config.yaml
crop_scale_min: 1
head_dim: 16
parallel_block: false
width: 160
nesterov: true
warmup_steps: 360
weight_decay: 0.07
Rows from block 5 of a small multi-label image tagger, named by matrix and row number. Rows with one number belong to one neuron. Each number is 128 + 24 x the weight over its row's rms, rounded and kept within 0 to 255. All counts start at 0. Numbers have three digits each. After the name is the row's rms in percent of the matrix's.
After each neuron's rows are labels from the 100 images, of 14976, where the neuron reaches its highest value: "strongest on" is what is common among them; "lies over" is the class under the peak. Only what is clearly more common there than usual is listed. The data: cartoon faces. In brackets: how many of the 100, against the usual share in percent.
# fc1: MLP up (model.blocks.5.mlp.fc1.weight, 320x160), inputs 54-107
# fc2: MLP down (model.blocks.5.mlp.fc2.weight, 160x320, transposed), outputs 54-107

fc1.109 094:106101138099141173156165136117119163134130115121118108141121147135162127155124174143109148134129153139141118099138096129188133118125142150150118139126128133149164
fc2.109 079:152122148130146141114150144081112138164139141087114105120106118131080176128139126125120111113138125119130105167154108103142140108094119093138108156132141160108147
strongest on: cap (72 vs 10.2)
lies over: hat (38 vs 2.6)

fc1.280 092:132144131085093123138127137136117105144111142160133131096132108171166146158144120105146109158133091131177109092160145191137148170094128091140114103135139130166123
fc2.280 087:126126104126119179133071091112121126100123120137143102143158139097163126094106134156179157102089120135145138156152079145101149139134110127103118143110107140168184
strongest on: spiky hair (43 vs 13.7); cap (40 vs 10.2); white hair (29 vs 6.2)
lies over: hair (80 vs 9.8)

fc1.78 108:094101113115126129153125078131142124101086113139140127091135139152187130119091102146108156145149143120154138135124155163126138086111128120144122122116124149140136
fc2.78 097:169150160152127111109108117146152141159115120147126124168118139133122144097144146113125113109150127095111155124123120169134118121124119105135150105120122128117126
strongest on: spiky hair (100 vs 13.7); hat: no hat (98 vs 60.2); brown hair (25 vs 5.9)
lies over: hair (97 vs 9.8)

fc1.305 096:080122099128136159136135100126103111110102106141121121121096121143172136125176042126123155139157121116163121148120117121192117125103167167144117126107133172084149
fc2.305 086:143184100136141107160097150123182155177102133123100139143119096104124122149109118132144138102134115124140092130136150113074140137145147139076135149121090117145152
strongest on: smiling (56 vs 12.3)
lies over: skin (75 vs 16.2)

fc1.91 097:147137054102099115137142121096143118120116109128144132128117140123145051101107164150123111158114114119105177226122085116123117127159135118150157139132159112172139
fc2.91 086:148101135145141157141141108136106111112134109139110171129145137106150146131112138113154111131101133151137128138125130157114137101095150173127089110128156178152124
strongest on: pointed ears (58 vs 20.2)
lies over: hair (48 vs 9.8); skin (44 vs 16.2)

fc1.12 091:150164109100106169119149127123116099112124124164138099118116126146140127148101128120103091115137143177126142111131084122130154153090125126132086152132166111092096
fc2.12 084:129123169117148114093071119096120129149127125134145122128093146147130160134162135121133143136120136106115124096116128121115102122098093118138108109113135095146166
strongest on: angry (49 vs 12.5); top hat (34 vs 9.6)
lies over: skin (56 vs 16.2)

fc1.82 111:116113133099159144104096086118123154138112095138140136104096113162138129122138181128127134123159179113131084153145114076117119103115137165149114118152137119117152
fc2.82 105:133121114076143112133111155098114114124138152098124137176117145126136099172058118103151080109151099114116111163190100124122110123105184135136134083120144146164151
strongest on: white hair (71 vs 6.2); moustache (59 vs 19.7)
lies over: skin (94 vs 16.2)

fc1.140 100:168080111124163131140104142131090101166128155134120098135111113110117129126098148096129073167156102120141106123134110157151113105157137135174106115107141119149166
fc2.140 087:122156086149117156125105116103130123123091134124139144072127115087091133128123180116087129145095084163129148144158117152143094134152138131114126130128138135134166
strongest on: laughing (48 vs 12.1)
lies over: skin (93 vs 16.2)

fc1.290 113:132133104125166147094136159139125140167119107122130120119081164096156157172128140120175101122139110135144139098151116126141160125130133129144097134114142106132103
fc2.290 115:116129106115162120101126138160129137185112140120086123113131185142128176121144115164086120102085140134122142133128110112097184145119114183124116110088097133133159
strongest on: sad (96 vs 13.3)
lies over: skin (82 vs 16.2)

fc1.65 120:130123101142145134096134126126134101163152158092105125155132139158109077124123103172125103110066131113123146155127111136133141132103147163107111116147143153075131
fc2.65 104:134109127137138080166136134117111141078162115120107146119090194155110151095167134168115181120115134141127134126086118141165144129099135140132129128111102119140154
strongest on: sad (80 vs 13.3)
lies over: skin (99 vs 16.2)

fc1.1 094:132132117165153100074121113137115135158115112140090153171102165146126169099142147094156111104126129148116129153171106137134106128114128167134162153129116113132174
fc2.1 135:143088108070159123144105121153108077102125103131171169141129167159160156157141112101106133123121124129146110120137170071103130123175118128116093164146148143137122
strongest on: white hair (85 vs 6.2); beard (73 vs 20.6); orange face (32 vs 14)
lies over: hair (99 vs 9.8)

fc1.19 095:126124125113055138146087128159114131200102125085148166150096124102121126147133122130128086142132158130109130125147112138130131164102121149132129128114177118094107
fc2.19 089:110140063166113137089140139137149136166139123101125112135165138134123087140102126113134088125166137105160111165118116128127103162131126146129160145122138132134124
strongest on: angry (49 vs 12.5); sad (34 vs 13.3)
lies over: hair (69 vs 9.8)

fc1.106 116:146132110136139127096085160128101128145114127122118120091089170121131120132131137151145099166130099110168165115143135142129130136124153154151121106125130119153094
fc2.106 116:127156098129127139118088166135132092177100094085107090118155147136124192159150117157113138139064149129118098127108138106148156139137087123122098128122098122148144
strongest on: sad (96 vs 13.3)
lies over: skin (74 vs 16.2)

fc1.84 105:096191141140140130085135131086124126146132137165120127164150145169120095164129121144119144134094094116167142124175130063122154167144108121100095155144148153105121
fc2.84 091:154168123138106173108124072135123164126126131092090108134161101147141132118144119119146163104141146118121117075125136152141153130132089132129101146145097134139107
strongest on: spiky hair (89 vs 13.7)
lies over: hair (36 vs 9.8)

fc1.66 094:065141103118133155131164139102112122066132077111140110124133122132142150121147140151133086114117077105135127093131104131128150155096132147135125104084111149135136
fc2.66 113:178119154162184130149083135127107125142139153116066134157144123101124147133150137141135129132148127150091098125105064137118135135115101140146155135099138108105120
strongest on: pointed hat (46 vs 10.1)
lies over: hat (76 vs 2.6)

fc1.273 098:119130126089112153091140128107067128083084095107179136156122140122114104142162145090138161158122138162134138143091145145113117140114158135136137122081128100151115
fc2.273 080:135148189093136125133129132160126131139106116128107130120151145105157131109123137143122095125183094155105120125098168138148113082116097178151115122120150151133097
strongest on: pointed ears (71 vs 20.2)
lies over: skin (67 vs 16.2)

fc1.59 103:159137143142152101123143118111158139151114112108124147133103093119105129156119173102153117156139138125133145115139095137129132142123110123156117129152150101112112
fc2.59 098:127160143138049149134135143163102160126152121130132138062102147101120152128144117107131131116151147090126111139122155128123117104097137122128131102142151164164184
strongest on: cap (53 vs 10.2)
lies over: hat (38 vs 2.6); hair (28 vs 9.8)

fc1.115 092:186099123148160127114099157151127081145164083101129140099138114114108158151121127125104142162112143142116144133154115123160105146115119118105125103123105093164163
fc2.115 082:129164113135147133117133173149110126155092139130150162083152110125167108131124163134142116079119124102113130139128096139119128108151159126116112169102135165129143
strongest on: beard (100 vs 20.6)
lies over: hair (100 vs 9.8)

fc1.148 109:131118162111144163152144133164101117128104129137132113139177081132154126115138107126133133092102130126115122128138129120103178174149165102111145143138178109141108
fc2.148 102:127144148146123136111154141154145111109077076127123091162141128090170121153125157105082165105141129130149146128146129168121116096115132106102118105149152124148104
strongest on: pointed ears (61 vs 20.2); spiky hair (33 vs 13.7)
lies over: backdrop (100 vs 62.8)

fc1.150 115:135134137104115127104164066135151147146115076130137140076136122150159145151163126146141108132099123132135113111121119143108100143123137124122138147100115135144110
fc2.150 105:127140145128121155142134116163101145141129088155106127154152104110116155154159154091093127099095146119136148126130138098132132092143089199118151132122140121128097
strongest on: laughing (100 vs 12.1); teal face (48 vs 14.1); green face (40 vs 14.7)
lies over: mouth (77 vs 0.1)

fc1.13 093:156119135116114156158122117115101176144172140112132178139154116120122125141077156161139154123119134125148135075128094096172157080137091112161112139181132135156129
fc2.13 058:116123130087099135060120138115128160184105140157151181109139150133131158131128107120138128091153106123123136155132134126109099153110135104133093096095155127147142
strongest on: spiky hair (46 vs 13.7)
lies over: backdrop (97 vs 62.8)

fc1.181 103:151096115122137173125113119119094086141162123122120136154155110115107146137105140131107099133094105123092133111111140159132108148079100124134114134107144122099075
fc2.181 104:113102148112162122118111104158154128155096154140128135140119166197116133158122118153129130088113143132099140107136117052145124125145129115117130123114135168123136
strongest on: pointed hat (39 vs 10.1); top hat (26 vs 9.6)
lies over: hat (60 vs 2.6)

fc1.122 096:123131108131086103122120130107152123166098117147141103158169204111122100146120149126091133126123125136097124089138129116140155139151117126091106139127161121103137
fc2.122 076:071121121121151175135084128152099075079135148128166152113120127144128132125120122127121121130106115148134096122123069123078140144097114150144119080172130111104156
strongest on: laughing (72 vs 12.1); moustache (43 vs 19.7)
lies over: mouth (64 vs 0.1)

fc1.274 107:169134092069122180145158103149114122110081106139129141128125126127130070136066152139137137155130131137093207134111138142129119129120148137098109164102087111143107
fc2.274 109:118127170135121129121122098086122113105107103151123081164166202106155123092134112104129126148174112173146134152118125126144111097134133138122143119128117106167146
strongest on: pointed ears (92 vs 20.2); bald (27 vs 8.5)
lies over: skin (42 vs 16.2)

fc1.8 111:117142125153141148112093085124138117133094089091135106151142122161141101160108146089140172130111105135156133153146119101067108129136066106125155158119117153153172
fc2.8 093:130101133143113104177118159140112126168128122147123093101150088137136126167188160095116164159142126126093106114103142095113113098192165088166154132110124145113134
strongest on: smiling (66 vs 12.3); beard (43 vs 20.6); winking (33 vs 12.1)
lies over: skin (57 vs 16.2); hair (43 vs 9.8)

fc1.172 096:130132142087128182166144142139111132109121123139136137103100098182141140114138153102150130150178138132107156114118135116129131131126167095124157116088174123122111
fc2.172 071:140140099155167089127110088124151129119119161165126116113135083132170133138153072158137120123097119155131170129098069135105123117089109094136079131177120120153155
strongest on: spiky hair (59 vs 13.7); top hat (36 vs 9.6)
lies over: hat (33 vs 2.6)

fc1.242 085:137118095081140152132154100098107097140080086139132165090122121123133138151097184121074146138113119120148123126143109110146132148145126146141137114103165132093156
fc2.242 092:137121079141137132136145146170129161081110156125125186122133138128136106133114087124154125134156150160105120159138124154130120112143133125106147122149120142170153
strongest on: laughing (43 vs 12.1); sad (40 vs 13.3)
lies over: skin (64 vs 16.2); hair (32 vs 9.8)

fc1.0 097:122085127105108164157107174106113151156082092140117102141111116139118107155139123127159140142136128107150120122121121137130122104141163107127140140106095177117182
fc2.0 102:120092120075115093132141125123109125127161154128087136136182152121139158135116084132136111117131147151116121122121126121117175145114141157147180130123123129122148
strongest on: smiling (85 vs 12.3)
lies over: skin (87 vs 16.2)

fc1.308 091:111107112132112117109088123157123145133101112168118159128102133146132087103105095111168152161167131150099091154087101122094182110133120133169132131134137148149093
fc2.308 057:162114169121130143118171148134130117106156116156195121163116195147158118132146104134108132088139133084143096113170153138125151123113147103110164136131098154118137
strongest on: white hair (51 vs 6.2); spiky hair (50 vs 13.7)
lies over: hair (62 vs 9.8)

fc1.185 107:116103114124133129138109127121129112194095107107107150143136102170134150118159170103124144126136095123112136147144150148124099130146127135161150102123134128136125
fc2.185 097:134169109138124163110077153151140098126092093159122094088181139127114093099117151108135115163125119088105145151141144148119102139165107134094126130163199123131083
strongest on: sad (41 vs 13.3)
lies over: skin (69 vs 16.2)

fc1.229 092:143144126131108141148130112118136136107159094146117130134146132094125093113134103115113174117115155169078115117123181098138149152111124129113140194126140140132099
fc2.229 078:115164114127191150115124143170121134159111136166116145090106123130101182153137150158127149148108132137087128117160088110107133123145113105101073126118102122129105
strongest on: laughing (100 vs 12.1)
lies over: skin (56 vs 16.2); mouth (40 vs 0.1)

fc1.311 090:156138129122085140089118087130150128123099155142112156132108154176131151151117144064176116092091152106118139135118141184156157113137126158118115149103096146167106
fc2.311 075:169114186109140120124132140072117123115103091123164145112135119098141168115106159169138126138126112122158119153134119131088116152116158113127123127176110136139161
strongest on: beard (66 vs 20.6)
lies over: hair (66 vs 9.8)

fc1.119 102:173100124121148134140119107084122116126127133115094156108151110130125137156122123083110101108134105111138100129140115151157138123131099116153151141138089162149139
fc2.119 115:135103141112113126121119092158096116114123125164122137128111110117099152132102088117101149144149081097109123155127097110104158161110142156137110107111172129113114
strongest on: smiling (34 vs 12.3)
lies over: skin (59 vs 16.2)